From a checkpoint of a small contrastive audio-text model.
Model: 9.64M parameters, log mel input, encoder arch resmlp, encoder norm layernorm, encoder activation gelu, encoder patch size [8, 16], encoder layers 14, encoder width 160, text encoder width 320, text encoder layers 7, text encoder norm layernorm, text encoder activation relu.
Training: normuon at rate 0.019, 6400 steps, batches of 256.
Data: trained on struck, bounced, scraped and rolled objects made by modal synthesis, 78125 training examples, 21.0 epochs.
Rows from block 7 of the audio encoder, named by matrix and row number. Rows with one number belong to one neuron. Each number is 50 + 10 x the weight over its row's rms, rounded and kept within 0 to 99. All counts start at 0. After the name is the row's rms in percent of the matrix's.
# fc1: MLP up (encoder.blocks.7.mlp.fc1.weight, 480x160), inputs 54-107
# fc2: MLP down (encoder.blocks.7.mlp.fc2.weight, 160x480, transposed), outputs 54-107
fc1.215 082:50 50 50 73 50 50 50 50 50 50 50 19 63 50 50 50 67 80 50 50 50 50 50 50 50 50 52 50 43 42 50 86 50 50 50 50 50 50 50 50 50 50 50 50 50 29 50 45 50 50 50 79 50 50
fc1.216 105:52 50 50 50 50 50 50 66 50 50 50 50 47 50 56 50 50 50 68 50 21 50 50 50 61 50 50 50 18 50 74 50 50 50 50 37 51 51 50 50 35 50 50 50 60 50 99 50 48 50 50 50 32 40
fc1.217 077:50 50 50 50 61 50 50 50 50 37 52 50 50 50 30 80 50 34 17 50 50 50 50 28 56 50 11 50 50 50 19 66 50 50 50 50 50 50 50 43 50 50 50 50 50 36 50 50 50 50 50 50 48 69
fc1.218 127:50 49 50 86 60 50 54 50 50 50 50 50 50 50 50 50 50 50 50 50 76 48 50 50 50 15 50 50 42 50 71 50 50 50 63 50 50 50 52 50 50 54 50 50 50 50 50 94 53 50 46 88 50 63
fc1.219 094:49 50 50 50 50 82 46 79 50 60 46 50 50 07 55 50 50 50 50 50 50 50 50 50 50 50 50 50 50 50 50 50 50 50 50 23 50 58 50 50 52 75 61 50 59 50 50 50 50 63 50 72 50 31
fc1.220 092:50 50 84 50 50 50 80 50 59 50 50 50 50 50 50 50 50 46 50 50 75 50 50 50 50 50 46 50 50 50 50 50 50 50 50 54 50 50 50 50 50 50 21 50 50 50 50 50 59 45 50 76 61 48
fc1.221 110:50 50 50 50 50 50 50 50 50 57 50 50 50 58 50 54 50 53 50 70 50 50 50 50 50 61 50 83 50 53 50 50 50 50 50 50 66 50 31 50 50 50 50 59 63 50 50 50 78 50 50 50 43 50
fc1.222 111:59 72 50 40 46 50 50 50 50 50 43 47 46 50 22 50 50 52 50 50 50 50 50 50 50 37 41 66 77 50 50 50 50 52 28 63 50 58 65 50 50 67 77 48 50 50 43 50 50 50 66 50 50 50
fc1.223 086:60 39 50 50 50 36 50 73 50 50 50 50 50 50 50 50 50 60 27 73 50 50 38 50 50 50 50 64 34 50 50 50 50 50 50 50 50 31 50 52 50 50 50 43 50 20 50 50 64 50 50 50 50 50
fc1.224 096:50 48 50 50 62 50 50 50 50 68 50 52 50 50 50 46 72 50 50 50 50 50 50 50 50 50 50 50 27 50 70 50 50 62 50 50 50 60 50 50 50 50 50 50 50 50 59 50 50 74 50 50 54 50
fc1.225 098:53 50 50 50 50 50 50 50 50 50 50 42 50 50 50 36 50 57 50 64 50 50 50 50 75 50 51 50 35 50 50 50 50 50 50 50 50 56 65 50 50 50 50 50 50 41 50 50 50 50 50 50 62 50
fc1.226 107:64 50 50 62 50 55 50 50 50 50 25 50 60 50 50 20 50 50 50 56 20 50 50 43 69 50 50 26 77 50 50 50 50 64 50 53 50 69 50 50 56 50 50 50 56 22 50 54 50 50 50 50 50 50
fc1.227 096:23 50 38 50 32 50 50 74 50 50 50 34 50 50 50 50 50 50 50 50 50 50 63 50 59 50 47 50 45 50 50 50 50 31 50 41 83 50 50 83 50 50 50 41 50 50 50 53 56 50 50 50 50 43
fc1.228 096:50 83 50 50 50 42 69 37 50 50 50 50 50 50 50 52 50 50 50 50 50 50 50 50 46 50 50 76 54 50 03 50 50 50 63 67 50 41 50 50 50 32 60 50 36 50 79 56 50 41 50 40 50 35
fc1.229 088:50 50 50 50 25 50 50 92 39 50 50 31 54 50 50 50 50 50 50 50 50 50 50 50 50 50 50 50 50 50 58 50 50 50 00 71 50 50 50 50 50 50 50 50 50 75 50 50 50 50 42 50 50 50
fc1.230 098:16 50 50 50 65 50 50 50 31 55 72 50 50 50 50 45 50 36 50 62 47 62 50 50 50 40 50 50 50 50 50 29 50 50 50 50 50 50 50 50 53 50 50 50 50 50 66 50 46 50 50 50 35 38
fc1.231 107:50 50 50 50 50 50 99 50 50 50 50 50 50 50 50 63 50 50 50 50 50 50 50 41 48 47 50 27 50 50 41 50 50 50 50 50 50 38 52 50 68 71 56 50 50 50 50 50 62 50 50 50 67 82
fc1.232 091:50 50 50 50 50 50 50 50 50 48 38 50 54 82 50 38 50 50 40 50 50 50 57 45 97 52 47 50 66 61 50 50 50 50 57 50 50 69 36 50 50 50 50 50 50 56 50 50 50 50 50 49 50 50
fc1.233 096:50 50 50 30 50 64 37 50 50 50 50 50 28 50 47 50 78 50 61 50 50 50 50 50 50 50 50 33 56 50 39 51 50 50 50 50 50 75 50 50 50 44 31 50 50 59 50 50 50 50 76 50 50 82
fc1.234 111:50 39 76 50 50 50 48 50 50 50 50 50 50 50 50 50 50 50 50 54 50 50 50 48 50 50 50 50 50 50 81 55 50 50 50 50 50 48 83 67 50 52 29 50 50 50 50 50 50 50 58 50 50 38
fc1.235 102:50 39 44 50 50 68 50 50 50 25 28 50 50 50 34 38 50 50 50 50 50 50 50 50 47 31 50 50 50 50 50 31 71 50 50 50 50 50 50 59 66 29 56 50 50 50 50 50 50 50 50 50 52 50
fc1.236 112:50 30 50 50 47 54 50 50 66 50 50 50 50 77 86 50 50 51 50 50 57 50 50 82 52 32 50 50 61 71 47 50 64 50 67 50 50 50 35 50 50 50 38 50 50 59 50 50 50 50 50 50 26 50
fc1.237 092:51 50 50 50 50 50 50 50 29 60 50 50 50 50 50 40 99 50 50 50 50 02 50 50 50 39 50 50 09 50 50 50 50 50 50 50 50 50 50 50 34 50 50 50 50 50 79 45 50 24 31 50 69 50
fc1.238 105:50 50 67 50 50 50 50 50 50 45 52 50 47 50 50 50 56 50 80 48 42 50 79 50 50 50 50 56 55 40 50 50 70 50 50 73 44 87 50 50 50 30 50 44 50 50 50 59 58 50 86 50 50 50
fc1.239 090:66 50 73 46 50 50 46 50 50 50 47 50 50 50 50 50 50 50 50 61 17 61 50 50 50 50 35 50 50 59 50 50 49 50 50 50 50 50 68 50 50 46 50 50 50 99 44 50 91 50 71 50 50 50
fc1.240 104:42 50 50 43 50 50 50 50 50 50 71 50 59 50 57 50 50 50 24 50 57 50 50 47 50 50 40 50 65 45 50 50 50 50 50 54 50 24 50 50 50 46 83 50 50 50 26 50 50 50 78 17 50 50
fc1.241 101:50 50 50 50 24 50 50 50 50 50 50 50 45 50 54 54 40 55 50 50 50 51 14 62 51 50 50 34 56 51 37 50 70 41 50 16 50 50 24 50 52 50 50 50 50 50 50 50 50 63 50 25 50 50
fc1.242 106:50 54 63 50 50 64 50 50 50 50 50 50 48 39 50 50 50 51 50 50 50 50 50 50 50 50 50 63 50 92 50 80 41 27 50 50 57 50 50 50 50 50 50 50 50 50 50 51 50 50 50 65 50 50
fc2.215 113:50 50 54 51 45 45 50 67 41 50 50 50 52 41 66 41 33 45 33 39 40 43 50 50 50 50 50 23 76 47 61 50 80 50 50 50 62 50 50 50 54 50 67 50 50 50 50 50 50 50 50 66 50 50
fc2.216 107:68 50 50 50 50 50 50 48 15 50 50 50 50 50 50 50 50 50 50 50 77 47 56 58 50 50 50 50 50 50 50 29 33 50 50 57 50 47 57 33 66 50 50 32 50 50 50 50 50 50 50 50 43 89
fc2.217 061:50 50 47 89 50 06 50 57 50 50 50 50 50 20 50 50 48 50 75 50 50 74 50 50 41 50 50 50 50 50 41 50 63 50 50 50 50 50 50 61 50 79 63 48 41 50 50 50 50 50 50 50 50 50
fc2.218 075:48 50 50 56 50 36 54 50 60 50 50 50 27 50 50 50 50 50 50 50 50 50 50 50 50 32 50 50 50 50 50 50 93 50 60 50 50 50 50 50 50 50 50 50 50 50 50 61 50 50 50 20 50 50
fc2.219 078:50 45 50 50 21 50 50 50 50 50 50 50 50 50 50 50 67 50 50 50 50 91 50 50 46 50 50 50 58 50 34 52 50 50 50 50 50 50 64 50 26 43 79 50 37 47 50 18 50 50 50 50 50 73
fc2.220 071:50 34 50 50 50 50 50 50 67 39 50 74 50 50 50 50 74 50 50 50 43 44 50 50 63 50 50 50 50 50 50 50 50 50 50 53 50 60 73 62 50 50 65 50 50 50 50 50 50 50 49 50 64 50
fc2.221 138:50 50 50 50 43 50 50 50 59 50 50 50 50 63 50 50 50 50 50 40 50 45 32 53 50 50 50 50 50 67 57 50 50 50 50 24 50 57 50 50 50 50 50 21 12 29 60 50 43 50 50 50 65 50
fc2.222 113:50 50 34 50 50 85 50 50 50 50 50 50 50 50 45 50 54 52 50 50 50 50 64 50 50 50 50 50 50 50 50 50 50 50 50 50 50 50 50 50 50 50 50 50 78 39 26 50 50 50 50 45 50 50
fc2.223 056:25 35 52 85 30 50 50 50 50 50 99 50 50 50 50 50 48 50 50 57 56 50 50 52 44 53 50 35 50 50 50 26 50 79 50 50 73 50 51 35 61 50 35 29 50 50 50 50 50 50 50 58 50 50
fc2.224 087:54 50 50 50 50 50 50 75 50 50 59 50 50 45 50 63 50 73 50 50 50 37 50 70 50 64 50 13 44 50 50 50 50 50 50 50 70 50 46 50 50 50 39 50 13 50 54 52 84 32 50 50 50 62
fc2.225 096:50 50 50 43 50 50 39 50 50 50 69 50 50 35 56 61 50 50 56 50 50 60 50 83 50 50 50 50 50 56 65 50 50 50 50 50 50 50 50 39 46 49 49 50 43 50 50 50 34 53 50 50 50 50
fc2.226 121:50 50 48 50 50 61 50 50 50 50 64 50 36 14 50 25 60 50 50 50 88 50 50 50 60 78 50 54 50 50 50 50 77 50 50 50 50 50 24 50 50 50 44 50 50 50 47 50 50 50 64 50 50 50
fc2.227 103:73 50 50 50 50 50 50 50 50 50 47 14 50 50 50 47 50 52 50 69 50 50 66 50 50 95 50 54 50 50 50 54 62 50 50 50 50 50 50 50 50 50 50 50 48 50 50 50 42 50 50 72 50 50
fc2.228 098:50 50 55 63 50 75 50 50 50 50 50 67 22 50 50 50 50 72 54 50 30 50 50 79 49 50 68 50 50 61 50 50 54 50 61 55 50 86 59 50 50 50 50 68 50 50 54 50 50 50 62 61 50 50
fc2.229 088:50 47 52 50 79 50 50 50 50 50 54 50 50 58 30 50 50 50 50 50 50 50 52 50 50 50 50 50 50 50 46 50 50 50 62 50 45 50 40 50 50 50 32 69 50 06 50 50 50 50 50 50 50 35
fc2.230 090:50 50 77 50 50 70 50 79 50 50 50 50 50 50 50 43 50 50 50 50 50 41 44 48 50 50 50 50 60 50 71 50 78 50 51 76 50 34 50 50 50 62 50 50 50 50 50 20 50 50 50 50 50 50
fc2.231 129:50 50 50 52 50 79 50 51 33 50 46 59 50 69 50 50 50 50 50 77 44 60 50 50 50 44 50 21 50 50 56 43 50 50 50 50 50 50 50 50 50 69 15 50 50 58 50 50 50 50 50 45 50 50
fc2.232 072:50 50 50 50 58 50 50 50 06 50 50 48 42 50 50 50 50 00 50 50 50 50 50 50 50 33 37 50 50 50 50 50 50 50 56 50 84 50 48 50 50 50 50 50 50 50 50 43 50 50 50 50 50 50
fc2.233 094:50 50 39 51 50 50 48 50 47 50 50 50 60 75 50 50 62 50 49 50 50 50 29 50 46 50 50 70 50 50 80 50 58 50 60 50 50 50 50 50 50 50 50 50 63 50 50 39 43 50 50 39 50 36
fc2.234 099:50 50 50 50 50 50 50 50 33 68 50 50 67 50 50 47 60 50 50 50 50 34 50 62 50 50 50 50 50 50 50 38 23 73 57 50 63 50 50 20 50 50 67 50 50 50 50 50 50 50 25 50 52 50
fc2.235 090:50 45 65 50 50 50 50 50 50 50 50 50 50 50 50 50 50 50 50 50 50 50 50 50 50 50 50 50 50 50 39 50 50 50 84 50 50 50 50 50 40 52 50 20 50 50 50 50 50 61 50 50 50 50
fc2.236 164:50 49 50 50 50 50 63 45 50 50 50 50 63 25 50 50 50 50 50 50 41 50 44 27 43 47 50 50 50 78 50 50 38 45 50 50 50 41 50 63 50 50 47 72 50 62 66 50 50 50 42 50 50 50
fc2.237 105:50 50 50 50 50 66 50 50 50 50 71 50 50 50 50 50 39 50 50 50 50 50 50 50 50 59 50 50 50 42 50 50 50 50 50 50 50 50 50 50 50 62 50 50 50 50 50 50 50 50 34 50 50 87
fc2.238 068:50 50 50 50 50 50 50 50 50 50 50 50 50 50 50 57 50 50 11 50 50 50 18 50 67 50 50 50 50 50 50 50 50 50 50 23 50 40 50 52 37 50 50 64 26 50 50 57 50 50 50 50 50 53
fc2.239 063:52 50 50 36 95 50 50 50 50 41 30 50 50 50 84 50 61 50 50 50 61 50 50 39 50 50 50 50 50 50 46 99 45 50 50 50 50 50 14 50 50 58 50 50 50 34 42 50 50 50 54 67 50 50
fc2.240 106:50 50 50 44 66 16 50 66 50 50 50 50 50 57 50 72 50 50 50 50 14 50 50 50 50 36 50 50 50 50 50 50 50 50 50 50 50 50 79 50 50 50 50 50 50 41 27 50 50 50 50 58 50 50
fc2.241 113:50 62 50 50 50 50 50 81 50 50 50 50 50 50 50 50 50 50 31 50 50 50 70 54 50 50 66 50 50 50 50 50 50 70 50 50 49 50 63 50 50 50 50 50 38 38 50 50 50 16 50 50 59 50
fc2.242 104:50 50 61 50 50 50 50 50 77 41 49 71 82 50 50 50 50 50 50 50 00 50 50 50 67 50 50 50 87 50 50 50 50 50 31 50 49 50 50 63 50 50 50 50 37 50 50 50 58 50 38 50 50 50